From a checkpoint of a small masked spectrogram model.
Training: adamw at rate 0.0015, 10600 steps, batches of 512.
Rows from block 4 of the encoder, named by matrix and row number. Rows with one number belong to one attention dimension. Each number is 128 + 24 x the weight over the matrix's rms, rounded and kept within 0 to 255. All counts start at 0. Numbers have three digits each.
# v: attention value (encoder.blocks.4.attn.v.weight, 192x192), inputs 0-95
# proj: attention output (encoder.blocks.4.attn.proj.weight, 192x192, transposed), outputs 0-95
v.67:126145075134133122113107123133178139111105080159096090097119089176088094154174117143130114152176121124146156167162112135122094107167188137184152148178146184056146159078118150170073140122180108171127071122111147130079138142123161129111122109142106128104125136127141085130154084145144119114
v.68:132138164082121106121127130124108114135119116110144138137134095191109132185128150130146124142134137106134099155135130132137150104148119107151118091149164097133137110141126120173087146115139152122137120134107126131128186120115122091147140134133179140150130136120126149119124146136129109116
v.69:133128070121132125172142118117122134088157144155085123089121105151104149132166124082138142107138097095124139153173127128102095110106102122170130131135161105192119146143114165094109127148145106154119141120112128122126184129126176135130159113173136129155094195138109162135129113142111123142
v.70:130102106153122135122135124129136069156063098156082090159120158122079132183150126118124121126143120120128182145087063146139113173117113106114130174077187131111147128155141152148138109121127100135146161123117109112120088136121106151128100120108130149166139124091128126144141176101121142114
v.71:125107126137107141105139127140128163141154122199150152133134102101117137082138145174146130119132129110105109156154175119144143148117107142150103171183107122137128144116178159138121180119134120160120141119140097110114071117122155123129142116141123161119117102159125149136116089109128132096
v.72:141132148129135124136097122127138161128097056124109099114121098124093138140194118108114143147143128140126176211147136094142095122139166072157125143151169142071147114105114126112097129108116107169153099131126139144106124118134167061150145119119102174104113127125140100172163113125147133134
v.73:129153113118126128184117129132112115134122142139121112117109129128114112142137124149188139117150114082114140129181119106112134144119118116116094108124087116140143145115138179129092146187173127142113088123150121157160158131128112121157165128162106127123095145150100161140116118152129115135
v.74:136126118148140119137135143128107129139138079107091071114126086149081152162125156126075097126080198135140162126148108081116129138143136140130114204137158132114096120113166113143104125109097158187117178123074140090118095130119142121104116113100156112152145080109093123095109153147137154125
v.75:124090143144129135129128127123174119102119128175127122129189133095102129091142121143130132106134117121109120149128170125121147114104102151121123084150114166140132107129120086134115125106123115127127126132131103139094132128129149093143108137146150173074120115106169118180121143132124116109
v.76:129101156088144129125135128133126113122126118127116145105127089135113090129108116130122147104148141172120034100127086137116170088114109142156162092133169085149140163150110122148102130149144094191174131131124117141140171124120105105077157121157146149123131145152121150134188155144122104094
v.77:119136140121139148114117113148085122131120091099130161098124133140140093115116153092151142130149140112157125102158106106108120091147146109082165124127102130132090137196118088116076121126157121171108110119131119112156079143145117146128130150060098122105116108141148200099143181120140124123
v.78:132122126155099128140112137122127143137177180122063095102127129080133142161118135103135122142157099085142189151114102146127126150128083097122098135073114174118122111111114103065111106119131154121074182128109115155149117135144127112164129117145154128179095117125138121126109202157108132152
v.79:139157140143105129128150140126119130159133123074134135166127125082122108144138106092111113119120139172123165133120092090136120173083146130105151155107113107128141123114145183132191165110102156075119123126124152106115131120111066124139112128104161100102163068090109138141114142124129190155
v.80:122126123098109145115162130131089204148118062193143155147116118131153145126152146116157140158145117105136156180108120118094065151155152064107125079132097124098137137096132159139124166116125063096151085132138124135116064120119167127129124111102113143172163126147151127163156120079155136112
v.81:136118151092102139121159114132113094136194125060114137102087172131115110143090140084140120128104052130114113140081109152175145133111103120146158165091124145145111136145116115073144127141145131144118156134110170125109073126118127153124112110157208110128129136143123162097141167107146153140
v.82:128120172121154114171174149131081165123140125129149142096192139150115156092104124207150127066069121124120094103170166130110098120106150125144127160111100091174125121089138104124144122131108139161125128133130096113106153144118170093082137116155166115109114093145107154139139119174140121110
v.83:107134149129174124124141134141111098149109138116107125101157171153129162152099149148154154120155109097140088114166118130121066085165135104149127143161146132097114107148125048097103096110145138140149122127090104115140083152154142154119104115121117125141126160140138139105137166160116076140
v.84:134128119123129135150113109129161146123137082129132113083124124176093197143119134119168105126163087086132131196080154180125145131134070149165148104077173194122138124114116090133144092127128134126138139131088133153078135117117173121133125098082179109124144175117134117176121135125130152119
v.85:128103135147111125148118124130134084142128111065136110149126131129079153140059140143136123162119124117105168128137122168176136163137187152083123202119184118117133098102116088125140114116103161146154112132099139136122186140136118095166110148085143121099131115080111126115162141177158112141
v.86:137130140140119112134125127126174088111080135203114109137154107145152166120153147100103117154129179177126148143131143108136145114155097142132094139117174142115094109144126128129154115098109128112077121130103145155117140113128109157170084148143124132136143129084138115104141155163092109121
v.87:119164103098097137141096121133084189134225130137148138082109088121124120136140139122136116145107172068125099164086161114064143113115104077145130086123129127150145134112162119134128136103121182145141129120095117123158128129127166049094139125123136151114103146125124131186096142086192153093
v.88:128118174120138129110148143128086120145197149113057080098098105159123085149075123131128141115157115148136153050151136114146138122124116142110130122121115149129124172087128125126138144148191163173118136126104133129129109119111145178093082097187126122154130099161115126091137139083079136113
v.89:128159157143121137130094140114138153157158132147128163113124116089138160117112117131079140126132136145132113103135119127153104114151088132156128101113136073120122151122137126144104119099107132159090124134093123135159135119158177114138192126134087101145136146144145135118126097101164111126
v.90:120084137152095122151124141130100163114153103116161091132132137164086132160133113153152140127121103093119162161130169109189131199109154204131091180145149108153118099137146145118137162121124165095120185124107106096097140129106177128109116113166129161150077110135082132129112118098099115112
v.91:122112094140125134100080123122152132147098163184130104082096121133134084136131111163123126120175158125145155108144116104152107127138115102131113091140120152075149146162156128204100141165172124134146136132149114140147126120135102148072168114163095130153132147145138099116121094107107124117
v.92:131130129104151113144142119121137140116086145175109125127136100143157122100131130139124128107082136137129092117142143126117146084135157147127158140149150132148115137127115120147128105125123104182125112127148122148127132126143151138087178122150124082106127168140144125135132075156113147125
v.93:125154169140158132167124156125133145180103151131109108160135156111145188160102115143144131133125143148129130095150124075164110114138131109168136108117163141104144134115118085129182108124111121129095097126117147127096164114132131119132077108135118111145170129134090064133132128135089143124
v.94:131090144165128126126107120122147124127150104134147144116106099157146107075106125172122119136099172192130098090088120115167208113140122171088135125091087094132132134151129123168127117173099156213099145135147144139155098131140131141164180152113131111173128076169157155079129120120166093101
v.95:128152160138136128117143157126096246141145150135137145148117148089172177087128122124136145116089163143131141113086135111141124142117157087134134110157126139132146129083132135077172138106105142115157099119132135117126083137123071080115150131133083127147143090160119073167149129122130150131
v.96:123126158125100109131120133129138111108104121111142137119117141125152113123140127117145124158087173123122105146169170148143104133110146104090132109155126154105143141093148100093110126125114165125155173124142101134113087126134118097101131174107156178134105136149157093141124142118118102135
v.97:150068134129133135165132128107162110118162146116092132107171146084151114082129095125112142111122101084137156114088135130108127114103108127092088109074163145147131116127080102133145093133142111175132161133128102182045157118138133131156161155125107141113126119136147091152147079152100108134
v.98:136169099120129113130080128121170083154092109128167131139160122087163125094137107130114138117125138133118106119151119105125116114134118116121133114087136129091153147159124132103114131124102141102118121131167098168127154121138132126110134159111127130143130122133134146123136102136148127130
v.99:133159106143153138127109127130161162129174135145129136149145109082090130158158120085088141128123108130125121122116068083109132098129143132115122100174110140100110123145129115121102140125134102150109084126137183121110134126134132166105129141187121091132152144132148145136125089110139118159
v.100:112120152135127116115097114135126129125141137108157121140120107162123120142129125142148144148100118137109123135122105109105120113145175124134138151155122110134121118136130175144105161136152156144163143122134126093114130136128143135117123152146086113110126122143132137114116151142158108155
v.101:132146132131132118115127139133134114139160136130154118129136111167135122142124131146126153135096129147088109130123126102104141115132169058158144148118096136073141123080140175141134138143146152138122107130142155131079112144140139179142102116166144107119149109132147168114141122129174088131
v.102:136126121133129128140122131135129126130165154105150143134134122086146165110150103120177120107124093095133102120145093122165092130121134102143124152150087104129135109136143164111145148120116147124164150124094131128154133143131118141117128129142109133123148127126121138126107093186155092130
v.103:120153148121130115121143128138149151113159107094105138099106111189117132136084142118127125171101174163144128149136162126048133118138122124074116131125121159134086140098142112125071124104152118158113139125148113129113061106129160098161170145082118116160107147141134110123113163104120135145
v.104:127122142131113123145120127126104140126171128153181171080146101122136153098138115154123123120127130121126134182122149132125126140126092157128129125106117079148122137143143148140126157107100127158149127122114080129156147115116141094106147144124088149120096131138112147156151139122130130103
v.105:138144098154117125111132135123135067139146165176167159134133118076160143114133108126080138126073097126098142124084110154128148151114137104099149142113106105131122126125118120114139118124104125141127146132161110146126087135118109147100133182142144137192106124133139115136137115088128141148
v.106:124067126143102153126128117132115141125067111120104126117101160133132078153216111121107138149142105090151198124100119118131147123113132102138107098151134125129153124102074126180160118181180091133110140135141110124097128136125120111121132141150114120126119097141155135159135108137111110143
v.107:142118126131137120116100135127135124140134108109178120133180087111087148109115156127078122080132151152121130144146085155126145119140159189162152144158100090106121148136165129145081155090069124156142128123115116109110181132119128114148101110163137119132122112112092151084143130108173143112
v.108:124095146117100146147102123136125090129146094088105124112104116103133160136144140130120123139158134128133131136097129147162147149132120080129118080107129085103182117129127116188179112184123112118153093123134155155162120109133132124113150123075132143122135113105139152141148062126108120132
v.109:127096140131137137128137127126154119142145127128143137171131135100141117141166109148143139110218059071126128117092145100128122119132118102147091114090150139127129122166077103145169123159161135068073130135128157164114090138140160131139172109128094151097127109135160149127124101177121105146
v.110:112136113136121132136153119136133089128103155096138137118118134105134112124131121130129114141094128082127096145082135151112143125116141113141117092122123148124102115147127166089162137116135138111148170124144123099108128136129127133080107124127143104128135142124138105112132124146120149151
v.111:106157116129137102134114121147142079148133125136200106157127119188132133171144135129146161140120114132085118145149102129112128127149184114146140144140111091099127133156151202140111157163148156141143127107141117079108147136149161161118098126176133095139121137118121179076134124132143099127
v.112:131149122130142156103169118124124139116092142134090142160103151119124111106128121143127125140116115112143166092116142122099138140118120103089123138133145168130139120130056102126144131117162113119118104133127136109140054145131133162119102125113132139123132101133169125152120111138104166144
v.113:127146091134124127123143119127106147104126177133089093140039167120104102200116131151121124144129150152131150122115122156138143136120131093102140145126118127149128120085151132124115104156174131103072123128163113104158118133125128180099170140113130137171139129136124114139111129141096080138
v.114:119097127131107128093130138141100114137100095133142142135084122162123079156145150171133103153133151142113154143115161133142133155126142152105132150115128109130088117109129121116132138142135161126112152131154135108157076134110133120110116130123135120160115132149126126107128154120057172143
v.115:132155133114138112109123130127136147119094121124099122124108127138124120102103125130115111144119165129127133164095134137162161099132117138131140124152100141115101126115101140126127146131124126094159171127125124111117151135128102124121124123116141157118153115151140098118136161157133135125
v.116:131111096124136131118134135133126112102129071083115131118112146139105119143113147116128120131128091159121132141083084115138132123161136185149157148130105108135114107138126147128126122164113110101132144132135117132156100122111056152115139164096137153118122115137128137153138166136128115126
v.117:131135138104127130158086130124116134120151135107150103160140145125156146130121131118137142134124114141126121147204139087140125137140176136120114052153128155091154130154101098123114136182126118101127096119112142130106116114134144130128120120159133148100075117136134167092133180126131151119
v.118:133088106129110155121071110126132143125096108135076136107111148092136105099151121133085116129152129120167148097118139135139101115102098132087131104104114151113149139110118088125121105129155112134098141134129138154158103110111115118138177136108115173080140106145154122165132120096139134104
v.119:128122135125084121076107124133135143139110130143163137154125124132172121131129129141149131145144131145099080148133097145177134137135181121142132099170102095097152130072143104157106152163146175144127146137141145129104135124123118109093114152131086150103115130145154119102151137151150095123
v.120:128128165113138104141099137129098164136138104107148117096152122171075157100137151087100130100120134176141161139158142108147121111145141164194164151135117133118132129124163127122113140084116098091142091128130131119147146118118103111147140107157133108083110128115083161130139167102114129116
v.121:131160128167129130116139127138148176133094086126154108152096125186105102194126138188133127147174094096105114138043135123121132127135141150155122148097146118105088089096131118165148153126181224080110154125163145111140149138124127130118093113112104108155145119138127116109113118141093151157
v.122:131136112146128144110111123120121133117117089114139131099146140102086117109187098138104114120130111110112129127140108093142128132100128141136132086141099134105133153119101134123115152112134117086137147125129128104120094151134123149106112127172150144101135109151146152161133108105170142115
v.123:134069157103132136130079122126136137122154144156090115115112143123193141078156126155119124102117145133150141097147136095163103106108083125103140114125102149139140149142107103119122118178154122152091107126116136140142077136127156128117158147142112139085128098151161127153134138116135134110
v.124:137091131163116130135117149108131128139132131119134105144142137085159134190176134162112132086094113111133151143118082143183103137121139159153128130159126116146141125098127111159199131115128131139132142130135135116089194149127084110129087133127146134171177110113104092125126090119120097122
v.125:126176104159147133096083116127106153142089148165138150168076120137075142119190096145140129099116086119112162123111106084133133098128090124157149144136136102113107147135148158123148150144163160108108134126158164110195144144134121126091169097139069102157158167124114144136120102101129143134
v.126:136120141123118102104188127126118057152120098128132170131129140091148149116115124108130120159134164133106123149175168156150106159119102142103128116139132100133128137125118139107144124077064125119164121128102111133095118123126093152103094133111189100202144151109107096105151130112095175121
v.127:130114140106117143132096121130123066149124154147094116143103107102161150162136144098103143145128150135112127131148131143118136140113109069110130089127111126088152126143120118160122133155134134176184152117125123152121145114142146150101103140097141153103165119117154118110140095070137117142
v.128:126127137135114128115133105121156134137134166133112151121101121077146114116119128106122124164129136111158130156070131131111171120118084060096089071096129164091126119107106087135137104125133129162123151129131129156100105114125139110152155154114148153166133145147171102140126131106125162148
v.129:121148160126168109140155125120191137161114143148134123149109094121103135147103115120137113113117145107120136119108103133099119108134127097108135162118125157174120130151141109138123121091140149137148126135144145135141155142128137112110150122122125152121155135159129091152114076134114144117
v.130:132110138145133158130106140118127113133133113131063108165116127091157165170154130123131146122126120160138157120156122132137095103111103130146130170115151145133139119109123112115140123096137109160127096134097128129112137119130123128163098152092148131118160101095136073140118117096148107149
v.131:126131132144128111108140117141137145119158114147140148146100113150130121146160121160161122112174128100113107134100132111118147142150121130124102088123101134124094129162122147172150159115143159066135125117116152120135093149137114146087114121146125120148143151133141140114110122148105146151
v.132:126097108143120142164120128141153143122119135119084139114101149133125098099137099147126117133152115097142146116103112092119111104140114104088104115102168167097147108163084108148149114178130146111089121126130144185139127126133120168117140135120118134142128127136143136151111113166058153121
v.133:111107117135146134091138111134109173132132161147156130104077069151068140155100139159096127149140101107158186159060121119142159139157070126187136162124123100133112114114141135203140141094125151092139137117108144103177188143116124137105145097141126135113161162134122142142139128131102151137
v.134:123099127124107117080100117127133132117148142138157166070155094152167126131110133143140120141096144156124048140134127139142127097124096141167131149134128107126122147107147121118093152099134136152146143125086100130126146117120139104126138120148133118121109152144119163122130166096211122100
proj.67:129106175136134133121132136137104110131153164102164143170115169108143194147092127135150151114081114145103100088118143111156148134112087137104117092096134071175072096144145104066158121143087170105148164129150127134166151109132140113122142180117129109112147132119073171110106185146088117130
proj.68:135099088168129147129131125129146127122137135145124142103123174079121134091105096153089127129114122135138102109101117116118098144133133162117132152126112127129105132111119146118156127119112106127130117124166146110128113148128108139135147107125079140114141122109104122137146135113122133165
proj.69:132121173139125107114122133135149095141118104101153131154123122128154113124087117152126124150118130138127123123101149130178128135131129136108122112128124134091106112126143113154146125134116124112137116132159149137119080130120123127136113120088090142119142093109133083140138124144114137106
proj.70:113205107098163119160143125114106175120164111087167146096147097090140124080118100086148138121125147123115120109164199103112123090123119169146121089176092140142124142110128092087109118118131142108141109128125137142151139128127145134128158145123128126071111152150145125154111067162124127159
proj.71:135130138100145112123120123114123123131105134067135111155138167162142116172110131108142125149123137136137119112129091159137142103135125122118162106080133138138110115124105116117130106144139164122156126147112149121139143129139114100108082132117126103134135139113133150121138167144136136166
proj.72:101155103104129121124169129128115097132166167128164145132123118108159157130031104112158119116129115127127120079105135135119147131113097175112141114103103116163107140156144135093127127112135103124137113126158138132145137130118106207133129144099139106119131112115085143093099134153106130118
proj.73:127066135138107142099124123129147134112138109116141133152140168143134126131122146098095133129098129157139085141107117142136092107144145154160139132143147133128126140134132100137156144074098129106122168131111147116103132151141152126112103143126123144134141106108158136133135143147131136127
proj.74:130127110112118155122123124123149126124119135146141155119125178115145120118122102110165152143154081111120106122110173173120114129094087140130128050098107116153138137146108130130134107118154103084156094117180109141151138130151139133148151130133105134128090159133159145152135098123137115121
proj.75:119180123086130140124130121129099145163139130088126118144075118126141128158122133132178126129134164117143110112120093123109143151138140084138155193089149085138143143144134162107103124145132149137150111133102129139146134117127151168113123100090121113132151127149118162095128126124130162158
proj.76:145136060154118119153152118118104136116129115126115112113141158094141171126095110096117121160138120085140151134120128153151092148122143119087079174130115152108087079114145140115150137102129131100129139090158159113135096123125124139184119107139126119127141126102094098130111129124126125162
proj.77:141125120135109112141152148073164122119145169139113097134129135116130162173125096150128116118124130102112099122082151147151100177112097137159095116126143108132163127091145144134171137097122115102139125111138142133132162123101107101127142116159139159123130143110135091138102085145139121132
proj.78:125148123114161130114164121118133126135099078117143118154147131164112117110106135146133138110137147161119116131137140101119137119124154151140143127135151067137154127157130143144133131140094083160173059154094148104092156123125149169101108128110128116101137125152130138151136067076150151134
proj.79:131087133131128144136124108149155128130130154182112167094124123160141122103122181121112119092121116128164134144138146172110117054151128150136137078123144158152136157156122096105107081118101122154094116178096131117148109115117156106118118164169077141125113177152147112136134121127118112108
proj.80:137141130172130106125099126100150062105131181061111139124153129107119127139065076129099127085131124133117112096146143160169166090102119186117145167095136138140135147156130103112132097134138179185103150119143120133124162152117075132148139137147150113101087119109092139102113122146119111147
proj.81:115118085157149094151116135143155143132095161163111137131177090144127141158106116162125132129174158128136141124172110144119115093150141139074111103129152106146141127126149127151139121129094097115133077154112131109155160133123151099090118134083065130124137131125129101165140085133112124162
proj.82:136105077130087132124080119129165119116125110136096123135091149105133099156136142071099125176161137115154132134081099166133129125144113140127127114130163155120134139160122164160118128126163117089125148107172150126154114108138111159165119132107104143135140130101159115123109145082147112134
proj.83:126145092104101109111103131094113167109124135127152104143131109119099145122158081125119122193147171093092087104077131115133164189112114136141125156120097128156133146111124181167121159151152128124130158065183122127135184121138133144114172112089168125134127106122131132129140099121138125127
proj.84:129161122151160141112139134135108099156133136120130132121120144071155051132142101143145144123108176169137129076186101091124121137116186106076123145144109074160130121119134161106100131133119113150117089162138139128162138138134091108127124182130095141111101092109093156114125131108131123169
proj.85:119140112103153132117122121126111183138130124180110142111119133119153136132146097126107141112124113154160093120116128092091126116122086125153144127144094129127119167117136182134126140124138091107145123141120101115139116130122119138082142121151128121153121142178133128152111125107140140102
proj.86:135139132113127158106119115138070150145165107077128113113114110123116088110112118151137129086126093112145126111142110123082142129076133116144167104150093109143165120123125138153097114150104158152171123123131081118135136135153149132118162095119125117139124137182117124138104117080130153138
proj.87:155083206159158135130160112130188091128069125118128127147116193125138140143090131155143126108151152169133146089156082155170116124120150145133123171115116118134136106132114127110136122116127091119119123124179164118099146143137120160172120084125128146135150077130158169105164116143106118155
proj.88:130090059136109114147130126088162141103084135141150172137182142111134203127137147094141140145130146114127100189103127172142115102104106106132131135117139102138146080172135128133144113086087098113142151096153135108134122134125114077170149140077134133112150140137147141157139118163162130170
proj.89:131100099118141119125157133106126114101126124113123110137108119145136132130116138126151117128149151114128150151128130133126168151101142130126123171127109156113129091126104122109144138139149121114157107102137142113101140136113075141129088105083168170134104110116094119139147120137120146107
proj.90:121127097078156129121133122116157100118113146132121197160122101111161150091127150105118122150109125156134110104114126144090097059159100085140144083141092148127113165113127134164156089128142109113141082148158145136151093134140121117119123141079113101108178151115190127137160120142143145139
proj.91:118114142127139137121165134102105108102151081087132139185141149122145153120170169078150125130076125155099127154139141139116148134134134154137116132144115123152108122085116109075140118093116145104107141091092147121122149150127152108159094197107132143082116128090109137128116160153128145146
proj.92:129108145134119129128110135133108104133155091103134110105147154123120144133141103129124135149153104131135134112131137114142103162130103083107110104110124130094134128112133143124112140133124127113148124129134113133166131126128105084147080137102142145121128099125118117105120177123145124099
proj.93:106134062116110137114134096131100129105156109127160136074102091136115082111183145093114118113158176090131164117089115142081175146096117132130138124144097125169157133150122159119105134112140138129145144074164138122133123125123110166180192149107154155108108110109155183141127093122147122135
proj.94:139120128105124114144133162103129119123118125132100117139129187115131142178103131135156128131119089101114136169177121166085074150137131083156092119142148140109132120128126127124120138062152120055162103117082092112111146126123111122098094121160134153098136131084125122131114128122111156168
proj.95:128108128120107133132125102117143055118148110135152105100157106140115096171118121102131121121160108117112155131144090122129144124134134130116121142086134152133154115158115133145114120147145119171087138135133118135124171106137175189156092134153181144124101119100151179075104126103105115105
proj.96:136127104138135098121126135130132130123130114162131147141168124146118156156111128131126123120136113141142141134122107126083166104137111150141140140112085080128131117173117138187147112172137108141093130080131167134129138113100148181174166075135117116091151159107082124102133133102120156100
proj.97:099157124119124105127100154152059170170103124144138128172077090126101127174146156153137116127122142157114130128166133151173125133110124119149104121177149127108084099117163138142138143109135179100106112120153145130208053097111106121055127090116151149176122134112104179131120146128132149097
proj.98:115119163117120122127171138118091161109122125131118130087118129150130132147141147131152124128137128108132162143135143142132132140114131161123133175137101126144133096114125122094127144160130105141121142125102140115147112121106137160124138113144120146109136142131124105137124144119084119117
proj.99:111135152131142129145142116129104083146067120119098114133096146170145131106107126146162129098129128131126140146109173154158142153133137110144125149074140118140125154126154121156150110115126165095142152157106104136125132143134107103120114120073135137129100120143125106124134150161135133107
proj.100:143136120149110137118166128127157118117150093115127153112131112143110151117078141129092126141110132149141111102136122109109133147139123122110121108068111120117120172134125106135143112149118132114092123143130147136122151134122095084147103116114157112114110151108108114127139072092124151107
proj.101:107118136126102134150161107146150132129117098106121155108131114111125108128128127130151141132146116097153131117139125148122115185115106193105127141120124108155137172218105115118100145138134129104168139138095118133142143136119103123122115105122134146144103162118101107135108119138110192129
proj.102:123153150144117144106146136143153122110088126128133120131126115162102102142091170134079130156086151171135158120106114107089168151140142151135119099075143139136123162127133113119126142158138139131106121107155151114098138119145108107137116130122159143122124161087130101098169130078119147139
proj.103:124126151129115098098104131114104089154137120141119124125177143102141139139121110119126145136162108092120098120106115135141129148150150113136150155106105083133164128162104125187181123153115153109116128092115144145117179161138100152114095105114139126106156122167097150109144092125115150116
proj.104:155123111133163125113132149124163119110110129102109127161105127130142132176120144112129106118101136144141130078145115118111140086137147097138127135151121143109155109121120117108136084139158123129082131173155177122113085089128154161171113108112135139112157144136154097118134133111120146163
proj.105:117122124076133100155128138139123145112093073089095095130138139166143114120141154092119125116156134125150171158186145139137115098143119152118090115155124124109148114133120127113131135156155136135111155150144115125130101098104116178148142063125134129075160141146134101161120137137087127111
proj.106:099122125123176129147148138150146096142179134114154141187128096116131162096064160132133114101088122177099098148180140152129115118124122150128130125122158130117094157151156123103102101075106156123128120145148142152149076125110123179126118129145114119110151144115128119093103114122136125092
proj.107:153116118126106157120142121130111137122121142109116141092106136156143125136147118121162142174115118102123176097121177089113132131136098103109089119124147160116135111113112109080165129175166123129129135124117129129121075136153123124134128143094109127122135168108171095158123139143121107161
proj.108:117155109145138097124157131127141156122135147126158131117123132117149091110102115124111140136108092121127139153146137135113099121118100172116116168157126157141114147138125147093093134078109125133096166123132099118105108123117124160147116109162125123126153110174128127127124157130169121131
proj.109:085157123121126117133118138141101158139112149113120105123081129114111132104114128119121109119090162158128089118137116144149129162110146150125175148158132143140112125113164172127086165070131133172191112132132108114150179135124095132110105124132147131169105139115096157156138166120105159108
proj.110:121136132128110134125116131149130157107145091133128130124147145161131149127111167127140128147142127166130138112166115100127126119161146134116127130114117085132135153115127096165114146152144110142109110177147135133114117146118119128162137123122116131112107119134135111135114114102121092131
proj.111:151132167156142148108193106128141151121160093099107150087152093116112104083093149116103116106101118116170162104109144101093137144104105161101169164106089123128162161148111101127138097117100093119149104160091153139097157135100099079206107118110129157111125157146122086183156138096108187116
proj.112:114107119124136128158090136133141125144166132109136127147146121114123142141146150125144123097135134141115093156135133123158116114120119148151132093097140094123111127119163112141107103086143139124132126157143107152122154131103096137112143146138130116148123113144111118138117142129136101091
proj.113:118103139122103117118109110125165074111098077143156148132198128113144139082147124105107159145118092134130129132146150124137101150146131150130134088159141109109166140151115133142127157119095148128171136111088136133091118127130142141147137102148149122075145108143120162111138117139138156127
proj.114:144142105101142118135131120121167128122152134142115126152150164116121190107096124073100123100113097123134087135127106116102144104151139113121151087159120120136147147162114126148132117109154091126133092164122127129094177124120118167170153129149126125090118111114126111159102121120156098091
proj.115:148095112139101147123136134123127133105170157125145153081147143129140138149140129149149143136150133161142100119180103109095131140125139121131122112085145103140107119164137112137126123137133124122091098119139164134141115124128131122115111136138133100138110139108099148125094113095117118147
proj.116:135126116136109121130132133138134134124123165139159124117131115119141107108128128126118142135129149112133112124165145111109150133119127077106116080141146156135110166139118130126133125125123147136121133116142130110119156120120154104133131125142089108085129138095112125119114080126116128138
proj.117:117117153155143111127176139127144121126128130107146144067104074146128084146147110124136128117139136097131157135058141148097138135098087132123162176112110141127132126112142174098114117080102148126153140130111128130150151131122157099145131119107132138138146142112131141169111108133144148120
proj.118:127132126123137094167140152126112113136128155124159118187107130118146140170146130132177146120111119137078137162140141152154154119122130111170111117178161128123097092100129135124148135117109171119132125119136087137105100122133147161103128125155116114171128099120128148075113140189151086109
proj.119:118141128127143135151157109114121095109133124099116130136149125149129147131106121131110142122093126111133173108155145136070142125125089151100123165118141169109144127138101155092147114154132120141153137097127131127149119115138117172168120115138169138129125132097101142106115124069144155115
proj.120:147120079135106160104174121119152093126123162121131142104124116112141105133134108123158129172151121097116097127088122123104152139114105102096107121141120162131113128133101146132135135181115137156126163108109128120116123159144163097107096170114092122158159145148163076103128093165171126141
proj.121:147107126077110138148123093113123110135139139140088130128149191082129167079089118097129134107111122142136085130184110108152112144140152089122138142138113121166168169169128143126107140117126052185166101194092129128130167133116089124158122139152166123109071090132123148147140137115156109096
proj.122:147091109129127153183144132147161119137118158134128125163103130150158138154111161126156127120105133120110165152113146136132127125136136114128137145110148125135122110166146105125139116129152129140130111198145143142112116110102126143144140134112114117122123131098154089094119141152130106139
proj.123:110137127182129119131167135135126128142148122153121145176105128133073117162106120135121094124144132134131103141135107161130141136105140131123129131117172121105080099127156149125119109062111142093158143103120125134144150098120146120129095113130116132170147145133104150126122169146123143120
proj.124:133135111121131149128160118153123127122112136173095118157095110157093123088096133133092122126129124173131148111165162129133121115125107145115106104128167155111126148171138166099072111131131121142118133103125113129159076102110154140104186119169128143099105137101154145145145150135113121128
proj.125:154109124111120160123184118108181093104123117142105089113136140105142150112088132108133128137127141173131086132144142134181119141129145114127105145120149160155142100126136098106111121116109078145139113167090121125111162109110112105130098191167170125112094054135102099121142125155144101126
proj.126:137151109114151124112080136123126188119131156146123113076178133154164092134170117108108128111140128096140181171113112123095151089147142148119133137134105132142121096177099098111136113187166113130081139119162148125160132124135143153132161101116127164068115119166159143159114147101085091169
proj.127:131137100151147096136146154136115175126126095127169139126123115112129105138123121138140134108119110111125170142131161164132120112129114181118124193121141123129143147121148155079124093097128129083068117129136116131141103116101120135190179092145125138141114128155103141163153148169147142112
proj.128:099138134111151094134099118138087110141130096104108125110143153160138137139125117146136140108160133147114132113178124152144098112131152160155137161127131082154115110120138127137157124131102135106103131143157121140135101145121117158093106083125144091126117123133088147132112121136109104120
proj.129:139152078144098147108102113133088128123131130138118124110121167119130152098146114130123135150149114168141089108145140124180144144120110162141127113120119102123135132116108131132117144138126110110110132146117126111102130130121110121123129129131131102147117110097114157130141157123115134147
proj.130:129134116139128105137141120157094144145139119151149113113122122142089078118107129151100121106142133139114119139103123136157102127127124132121118094134132129121113130129153144121120105139117160088108138102136096143152105119131124138090173102155155139147117125165135161122151129187116107096
proj.131:139122133128128147133138129140156124125117154124087117135135165147106163107096127114098106125107126132158079136129114122130112112138167125135145170090144110152133125175151130140102130109150098162132108158139141119124201149108127100134124123120141121126093115133097123146139169088108136135
proj.132:096146158111145109129146129134121153147143105141131117177141145114113154157108159128138125099109104138128130151152143148170144132095143130153111127148111094153086151131153155112109130084110127119167123140108132110133146117116148115118144141151128107115123123132096137121110152111165136119
proj.133:150145095121118150115107106134153104107129161094109117139119176085142142099145099113151132141128124172115062085174148112162125134096137120117121108134147167134136138115118144087121121123137108174117128165165103114072096134156115065140121147147129119147097094118103129119120127147156112161
proj.134:154118158136142142156141118122129124116130130135100115158118144141095126135142104159131120152150152120135171107119098113115094158137150117102129108122119148130127115148115150107131111175133106099137110116148156123133109134142136110150116128114157138147133138076109097118142124147086133163